{"train_examples": 39062, "spec_augment": true, "win_length": 400, "encoder_norm": "batchnorm", "encoder_activation": "prelu", "encoder_widths": [128, 192, 288], "decoder_norm_position": "pre", "decoder_head_dim": 32, "decoder_layer_scale_init": 0.1, "decoder_prefix_bidirectional": false, "beta1": 0.9, "eps": 1e-10, "batch_size": 128, "lr_schedule": "poly", "weight_decay": 0.05}
Rows from block 8 of the audio encoder of a small audio captioner, named by matrix and row number. Rows with one number belong to one channel. Each number is 50 + 10 x the weight over its row's rms, rounded and kept within 0 to 99. All counts start at 0.
After each channel's rows are labels from the 100 clips, of 14976, where the channel reaches its highest value: "strongest on" is what is common among them. Only what is clearly more common there than usual is listed. The data: simulated sounds of rotating machines with and without faults.
# convs0: first width-5 conv (encoder.blocks.8.convs.0.weight, 192x192x5, each kernel summed), inputs 0-191
# convs1: second width-5 conv (encoder.blocks.8.convs.1.weight, 192x192x5, transposed, each kernel summed), outputs 0-191

convs0.96:52 46 43 39 50 44 49 45 39 50 44 58 47 48 63 50 49 52 59 54 39 54 55 46 45 69 62 51 23 52 35 19 51 58 49 41 46 62 42 28 43 51 63 35 59 60 34 65 45 51 47 49 52 63 38 42 74 41 51 42 53 60 41 39 42 47 50 45 55 52 51 44 34 50 53 50 39 57 57 60 57 52 37 46 50 66 58 35 28 41 53 39 46 40 52 49 52 33 65 69 40 66 42 51 52 59 49 36 35 53 52 53 35 37 39 57 62 45 49 56 38 47 51 38 51 44 64 43 34 56 29 40 50 42 54 40 44 36 52 43 60 33 59 40 60 54 39 53 51 64 52 63 48 24 59 50 57 37 41 45 46 40 59 57 56 38 63 44 57 55 50 60 38 66 39 29 37 45 61 47 50 27 44 51 53 58 46 46 70 54 39 43
convs1.96:57 43 54 55 35 58 40 46 50 46 55 38 70 59 47 59 62 55 32 39 51 46 60 51 30 35 53 40 47 48 67 36 42 52 51 58 50 29 57 59 58 59 50 47 60 57 56 68 37 54 60 42 58 57 53 47 56 42 54 52 56 74 36 34 53 35 74 28 51 67 65 45 42 42 67 64 48 34 50 53 67 39 58 46 52 51 54 58 63 25 62 44 40 50 45 36 60 30 47 54 36 43 37 51 49 64 43 41 43 57 39 42 45 39 38 46 42 49 47 38 55 47 43 52 41 55 47 37 53 62 48 52 53 42 50 48 34 53 53 61 48 41 56 42 37 55 49 68 33 44 38 50 53 41 52 75 62 57 46 57 41 54 56 50 53 48 44 48 51 39 45 40 64 46 61 32 53 58 46 44 47 37 26 59 42 29 62 37 47 61 35 47
strongest on: speed: slow; compressor

convs0.16:63 45 46 52 30 31 55 64 44 43 47 51 42 56 57 51 56 70 43 56 49 50 32 61 56 55 58 51 47 39 43 42 49 51 41 43 50 70 46 44 59 34 50 58 55 51 46 40 28 67 61 35 58 27 39 68 53 50 56 64 55 50 49 50 38 66 37 44 62 37 42 30 53 38 56 55 36 60 50 48 47 31 43 60 41 40 61 44 39 42 40 62 44 54 53 35 42 57 25 69 45 08 49 67 46 41 54 46 48 40 57 45 71 55 56 47 52 55 48 36 36 56 50 47 55 56 54 66 48 47 45 56 51 50 47 58 64 47 61 47 54 45 51 37 40 51 48 48 60 59 39 42 62 43 57 62 46 49 49 54 45 47 50 28 58 48 55 70 65 55 47 41 36 30 51 41 66 49 41 48 45 53 47 41 49 62 48 61 34 56 46 50
convs1.16:22 55 52 54 37 68 59 37 58 43 43 50 53 45 39 44 54 45 58 44 40 74 29 56 46 46 55 59 58 54 51 64 57 47 48 43 39 60 27 55 45 49 53 54 33 45 56 42 39 50 33 55 41 43 36 52 57 47 46 47 62 43 78 53 41 46 27 67 19 45 49 52 51 61 67 62 39 45 63 54 63 62 54 48 47 35 47 48 37 62 55 51 69 37 42 45 32 41 46 62 57 47 57 39 49 57 55 60 49 44 44 55 50 60 54 54 52 65 55 65 50 32 63 47 69 58 34 50 40 54 57 54 58 47 38 54 45 56 58 46 38 64 39 37 45 43 57 44 51 55 61 45 52 48 41 40 49 43 28 63 54 77 49 37 42 46 36 37 57 39 59 38 48 51 51 52 50 53 55 53 60 57 46 59 61 66 48 52 56 53 64 56
strongest on: state: faulty; rattle; compressor

convs0.48:50 35 39 41 48 30 46 58 36 60 51 51 53 51 50 54 37 47 42 37 54 33 41 54 59 48 62 50 27 57 54 49 50 43 40 54 55 49 53 50 50 51 59 47 54 66 25 30 54 57 39 42 43 51 50 50 50 65 39 47 52 68 33 51 33 54 45 40 44 34 52 50 55 34 52 45 57 52 44 44 49 39 34 53 59 31 52 51 42 41 50 61 33 33 37 50 58 49 45 71 54 41 64 65 47 49 63 23 42 38 50 51 49 44 41 50 58 50 43 46 48 57 55 36 66 45 64 53 44 52 33 36 49 39 53 44 43 39 70 45 44 43 54 41 52 57 54 24 56 63 54 49 29 38 65 56 48 54 45 42 43 13 52 54 47 61 49 45 62 56 46 51 58 42 48 56 52 54 57 57 33 28 59 53 66 70 47 62 59 57 47 43
convs1.48:36 33 57 51 29 54 41 54 61 51 47 38 58 39 46 62 51 45 43 53 25 64 48 58 37 14 51 51 49 43 60 60 63 51 42 53 36 48 53 53 31 52 46 45 39 32 44 46 36 58 40 37 46 70 58 53 45 53 30 50 55 58 38 52 43 47 52 35 35 49 74 53 39 50 51 41 42 43 58 50 64 38 45 61 42 56 61 40 57 25 44 30 50 37 46 53 41 37 48 43 34 53 60 48 41 59 58 49 51 60 63 42 43 52 55 44 44 43 61 36 60 54 59 34 44 36 43 51 57 60 52 48 37 57 43 47 53 56 47 60 61 39 63 52 49 44 54 56 39 57 52 51 53 61 61 55 58 41 47 37 45 54 73 53 32 43 52 52 44 53 39 53 44 48 53 39 57 40 51 39 27 63 27 75 42 46 45 57 50 44 39 54
strongest on: speed: slow; quiet level; imbalance; machine: piston engine

convs0.92:59 54 51 43 54 49 31 61 39 43 56 58 44 42 39 50 43 58 61 42 48 39 58 27 62 40 57 37 26 30 56 42 48 34 48 44 54 60 44 56 54 42 20 67 48 61 55 43 53 69 59 65 59 50 46 49 28 40 39 65 53 55 46 60 41 44 48 50 57 48 54 57 48 31 51 54 56 41 50 50 49 57 38 38 50 36 40 43 38 32 48 53 28 49 31 38 46 50 56 71 54 66 50 58 59 53 34 37 61 44 54 60 55 39 51 52 64 51 47 60 55 43 54 64 42 53 54 53 47 56 53 54 47 49 46 64 56 32 22 50 50 33 38 58 49 38 49 60 53 46 41 41 48 44 40 44 53 43 44 34 40 27 44 39 48 20 48 38 50 49 58 60 66 55 46 49 59 63 56 62 34 53 48 48 50 47 54 60 41 43 64 44
convs1.92:46 45 61 67 53 53 61 64 45 43 57 59 60 37 39 34 48 59 58 40 37 65 66 37 55 59 56 47 62 34 58 39 43 48 52 46 47 55 60 48 41 51 39 48 45 50 35 29 67 52 57 52 33 64 59 63 46 44 40 47 46 53 38 52 56 53 43 52 36 46 55 51 40 46 40 45 37 52 32 53 59 51 60 55 61 30 65 57 48 52 57 56 58 33 54 40 54 55 44 46 47 51 52 53 50 46 22 58 48 47 43 65 31 48 58 38 52 54 62 61 50 67 13 49 57 53 45 60 69 41 46 51 60 48 71 57 37 42 46 63 52 43 63 47 39 58 68 68 72 59 54 59 49 35 52 54 61 53 57 47 42 67 37 49 60 48 44 38 61 47 30 56 39 56 42 60 47 45 55 34 31 55 48 60 40 47 61 38 45 47 53 41
strongest on: state: faulty; rattle; grinding; turbine

convs0.165:40 36 54 47 44 39 61 57 54 45 63 66 39 49 62 54 63 50 54 44 56 63 39 41 61 43 29 40 49 58 38 50 59 58 55 45 42 46 57 52 55 43 53 55 46 33 41 56 42 63 61 49 47 62 43 44 39 55 47 55 39 60 53 36 47 48 61 67 36 53 48 54 44 52 47 62 57 42 44 56 40 75 69 55 54 38 44 46 59 59 64 45 56 60 50 64 51 77 53 58 50 75 39 26 41 49 62 53 51 57 49 55 41 59 42 32 26 52 47 58 65 47 51 39 60 37 41 52 60 38 64 49 32 49 60 55 60 53 51 58 64 64 41 48 43 59 46 66 63 58 49 42 56 41 52 57 68 55 59 50 58 53 48 29 54 34 41 77 40 59 40 52 54 44 52 26 49 39 49 50 41 45 43 32 35 60 39 43 53 69 59 45
convs1.165:66 46 48 40 61 60 66 41 65 45 27 30 35 37 48 56 44 54 42 33 69 56 53 43 53 59 49 68 64 35 45 38 41 45 70 53 53 52 42 51 55 58 39 57 38 53 50 51 40 58 39 34 44 68 50 45 41 64 56 58 39 53 50 52 48 67 40 57 40 48 43 44 45 53 47 52 46 54 51 62 60 52 40 41 45 69 40 56 48 54 49 47 44 56 41 49 47 30 52 50 53 36 50 49 51 41 59 28 52 62 55 44 57 52 68 66 44 39 25 49 33 52 34 44 80 38 47 44 37 42 50 43 36 50 54 45 56 47 54 57 47 75 50 49 35 55 51 59 50 41 21 42 46 51 54 48 50 49 52 42 63 44 24 52 51 43 53 44 44 38 49 44 39 51 59 49 37 30 55 59 46 44 41 50 64 61 34 63 38 49 39 52
strongest on: state: faulty; rattle; air leak

convs0.78:51 43 46 52 47 46 59 39 70 57 56 46 60 41 51 62 51 49 42 49 64 36 26 66 45 49 56 41 56 49 53 56 57 67 49 53 49 45 31 49 57 56 67 42 56 35 32 45 46 41 47 35 44 41 49 44 49 58 63 43 67 53 53 67 66 40 59 77 70 30 44 50 63 48 39 39 53 56 37 39 48 42 58 53 41 43 48 49 69 52 54 63 53 43 48 35 45 37 43 32 33 62 46 63 58 68 68 49 57 66 41 40 55 57 56 51 42 40 51 34 51 61 67 39 30 37 51 43 42 52 42 52 41 55 60 51 49 67 58 34 62 51 41 37 48 55 60 56 43 61 56 43 49 35 56 53 49 66 71 47 57 61 52 57 62 41 55 63 39 58 47 51 38 45 54 36 47 46 47 44 46 50 27 50 42 44 35 67 54 53 43 64
convs1.78:55 38 42 58 61 45 42 60 42 45 39 56 60 48 37 59 51 48 23 48 82 42 53 42 51 70 73 46 53 19 42 63 56 37 49 50 51 42 38 37 52 47 51 53 42 54 49 30 53 39 52 60 55 44 49 56 45 66 49 52 44 56 65 41 54 46 45 53 37 56 57 42 46 47 40 47 51 46 54 55 51 48 47 34 41 44 34 57 60 61 47 71 43 48 65 43 45 40 47 65 49 39 62 58 49 45 48 46 76 53 51 44 54 63 59 62 30 47 34 53 44 36 31 53 66 56 48 45 51 40 62 51 50 59 54 58 45 66 68 43 34 68 45 55 28 66 55 62 46 44 39 53 52 44 41 53 69 55 50 46 58 51 23 57 51 52 38 56 50 49 68 41 54 53 48 37 53 51 56 50 42 61 40 48 58 55 59 71 37 45 59 43
strongest on: state: faulty; rattle; grinding; thin (high-pass)

convs0.93:45 48 55 50 58 43 61 49 57 52 58 62 54 46 61 51 63 59 67 41 60 57 60 29 53 63 41 31 54 46 48 45 46 49 68 49 27 58 43 35 50 57 46 57 46 39 45 46 51 48 42 55 54 36 42 50 46 67 45 32 51 44 45 45 44 45 44 48 29 53 54 51 56 55 35 46 47 55 35 44 46 58 48 42 47 64 69 60 63 46 52 66 62 63 45 51 68 24 40 69 46 44 52 48 51 46 51 36 52 58 51 54 65 62 40 39 34 47 49 83 40 38 35 56 54 51 38 41 52 56 33 35 51 62 47 47 66 61 46 52 81 52 50 40 44 65 58 65 47 57 41 42 61 45 32 46 62 63 56 42 48 43 43 57 36 30 43 54 59 53 53 50 52 53 33 47 44 43 48 53 30 32 33 49 48 52 54 58 52 53 65 54
convs1.93:52 44 48 42 47 71 44 45 57 61 36 22 50 34 53 56 48 45 44 48 46 47 50 40 39 53 43 57 63 39 55 47 24 51 62 35 47 45 36 40 45 49 51 39 40 42 43 66 58 53 45 44 34 59 44 43 41 37 53 67 52 52 48 48 56 54 34 62 57 31 54 46 32 49 50 59 51 47 52 46 47 44 40 40 33 54 48 41 36 59 64 40 52 57 35 55 42 40 54 43 53 35 47 30 50 56 48 33 46 61 46 30 56 40 57 47 40 60 29 31 36 35 42 27 70 40 50 38 28 30 40 58 44 35 46 35 53 42 46 54 52 48 45 53 47 48 51 51 57 60 42 50 64 44 47 65 45 37 50 43 38 41 49 64 52 43 61 41 68 54 54 34 27 37 53 47 47 37 35 42 58 58 42 51 49 42 39 42 41 57 37 52
strongest on: state: faulty; rattle

convs0.29:39 41 60 52 60 50 51 34 44 46 56 73 66 42 58 46 42 54 48 49 41 59 34 69 63 47 49 49 55 68 54 59 36 45 45 53 47 39 51 55 48 48 67 53 57 71 68 40 45 37 69 73 43 46 56 47 63 42 59 46 43 51 51 55 47 51 36 47 57 56 37 43 49 57 47 54 45 46 55 60 43 66 51 36 32 42 43 49 59 32 44 40 48 17 47 39 16 36 56 73 54 53 52 59 68 46 67 57 45 40 37 45 46 55 48 43 44 59 49 37 53 48 69 36 40 56 61 47 64 58 46 40 50 46 50 46 41 46 60 45 41 57 68 37 36 30 46 42 38 48 57 64 58 43 53 36 70 57 55 37 52 40 52 39 56 37 47 40 45 36 40 54 48 58 42 45 56 56 61 59 54 39 48 42 55 43 45 53 46 35 58 49
convs1.29:56 37 55 41 47 61 47 69 68 47 39 26 46 40 72 55 48 52 49 31 62 54 50 37 47 55 29 63 66 42 61 41 51 39 74 51 39 49 26 54 49 59 55 57 38 69 64 54 41 52 56 36 57 54 47 51 34 64 63 49 49 46 63 42 57 41 53 60 56 50 66 37 37 51 44 63 48 49 55 58 44 41 38 46 40 60 45 62 56 53 65 55 40 68 39 59 39 16 69 58 50 38 34 41 42 54 49 43 43 63 53 36 53 51 55 46 44 48 30 42 38 42 41 36 47 47 56 47 35 51 56 41 36 41 42 30 50 54 62 52 50 62 44 54 45 36 40 51 46 55 42 46 40 43 43 58 42 43 52 43 54 41 36 60 56 37 55 60 62 44 49 38 41 62 37 50 65 38 56 42 42 54 53 49 57 56 50 58 53 61 42 38
strongest on: state: faulty; speed: slow; rattle; compressor